A small image embedding model, trained from scratch.
Data: trained on abstract colour fields from 500 small random pattern networks, 101725 training examples, 44.8 epochs.
Rows from block 5 of a small image embedding model, named by matrix and row number. Rows with one number belong to one neuron. Each number is 500 + 25 x the weight over its row's rms, rounded and kept within 0 to 999. All counts start at 0. Numbers have three digits each.
After each neuron's rows are labels from the 100 images, of 14976, where the neuron reaches its highest value: "top examples" is what is common among them; "colour at peak" is the nearest of a few named colours to the mean colour under the peak. Only what is clearly more common there than usual is listed. The data: abstract colour fields from 500 small random pattern networks.
# fc1: MLP up (model.blocks.5.mlp.fc1.weight, 512x256), inputs 0-127
# fc2: MLP down (model.blocks.5.mlp.fc2.weight, 256x512, transposed), outputs 0-127

fc1.341:483506453476487434531487484452480515491485490476535480440513512519562480509501520477475511521467489512517467457493468489495463501514574526541477473499477493505525487529522461519516484499504491475490521500474445491504502504471493499469474520455504504508499469528475524462492485481519475525466514539492508521510498514509483452470521521509512480501513517518473498461479483485503515516514
fc2.341:511479476522497505520467480496522527487495503490538531498491505506540488532519535463470509513464478488517504516490450479526518519461530544510465466502516488496493504522505452510544499467487473460518537488464511516496470488504467475477500503460480492540528477532525536475519476463537466553485465530520495515526497490546498433454504530553533486495521538520500492511495527472491502541479
top examples: mostly green
colour at peak: green

fc1.317:461482520501524532466491469496502476451503512540509480492513460462471463508517489506546494475517520538459477534473474515486480490500530489523473503478502523544493479530532486517497493517483495492489465536498476490507467505529454525485559536519510460488504476515488504549500518479500527523499487463489549510494478542468479514528477467482513446464515532514511502533480484494500488565517
fc2.317:462515472490511506463515470487491503420553473499480506490487466463485507464511474493525483462490532536478487503516481468454460482473504489511477484505492473518489542520501501519508491511487470497454493506472537460500487484527524468466505538492525485485544509485502488553489571504468536485501513495463564518501477479475490534511540479496499473481520527493494497514509505491477521530484
top examples: mostly blue; bright
colour at peak: cyan

fc1.71:533536505524546478507516522466498505545497494519549464508457482477529478501460513480472476534526458459532474497525492482477495507501520496461491518469553531497519495484525491488486495549469477548502538513487481483504550490497486446523539484511513518485520509518454437450497492491485538500521498509496486473506526509436512475518515520467473516505505482500481499507509475531486475503483
fc2.71:549528482555554474495520508473501503537511478499515485533483442523484506495482505485469464531513503477545479505531499499502470509511475501494500517477550533525497511500535496495476477515481477496499524538477457496536514473489510450529520517534479507451525516509472453510490505491508498485535457504483475468510531489483494440529508484494475494545491473501516483496488507484467502502505
top examples: fine detail; mostly green
colour at peak: green

fc1.58:498491511493470542507506503484520528494503499507514457502482555513523534523477508548563442489503511516501475480501498502521455495463499465511535557490505504531499487562488511466515511501531490510491518474543488478487525465531491541513491492514511497515520462515483501490513512515521507535490486429474524465509470492504474459487469467466490555498524496548488468458488520489472482538459
fc2.58:523492468512479522543503524503498513460485516512476440515505526465507494519511491518515483473462566481492483502521496487492513503502515450523525493505492531530550519508500507489510515509546469486460526507495487513524536499515526510481512476485562506495488486485500481475485493485526517494501482459512482521447506491512472462479464458467524500514536524542508516496476528458460455489507
top examples: bright
colour at peak: cyan

fc1.118:498506484507501456496527489501511519491529519516499485509516488505500500506437503485498498489498478479488510520498482495491585514561517550480498480465528495491501512520517484529513481478557484555534467524505542470492520546476506532493500507489501464494516497518529505508469526494490524478510446487472513527450464477469521535500520511520494481492544487546473494515481466483512494494472
fc2.118:507469488521524493523486498523474500481500520561503478476515532504496500477480474513507504483474526502495527544516518536510519507484523474483509520498529534501534508490500505446539506490532507505500470476505536486474500441475541531548486507527495451492510491543513483544466515509500469463517544503491494543508483503505469469519463515510514444502535488549507441491472530504508474480476
top examples: dark
colour at peak: cyan

fc1.6:476527495516525516515495540529449491478555516516511516482490495517521545546454539490483487462499515501503454510552459518476501502536449505480508484505495514505479521536492452527507490498509483477495509508497496512511476511495490471505515467506503490534508501495477491463488518506490515516498472485462489542479506488512472472541454477499485545485486484498502471503502465520470560489485
fc2.6:515521519482502526544496539511451518534545502487471493530488492486490496431470474472489516523483479487500451512499515506477471506530477517463509487502496495468476534511498482513513523468527491482512490539519448486498521499497512504487497505526516520496504485431492515472525491527520504485523508517487533506490513508506478507555470495497498522520481499514501466547498496519552517494490
top examples: mostly green
colour at peak: green

fc1.336:496521498488496510554503523496494507524515543500479487431456562511522506469516525506508504516476509529515477489480498546504530545511468543516555517469495516529491484502500494472510521526456472545499463516471514517508497507459482502520476514523488520470505509493493484494478470468485501476469521467470503481470475529472479527483512485508491534506468491487473504446494507520499494530470
fc2.336:518500485462493543546522486550490441517488526493480491499479513479517486460512503528511513481479511531515484479519482522472523513493496546523510511464489507522515503474492474495491494445508533536510479510507511517525497504484427504547464548463471518497506512526483491465486496476514493484481518472458458492490493529440511490515522486515539509516472492520517514459502491535525453549482
top examples: mostly green
colour at peak: green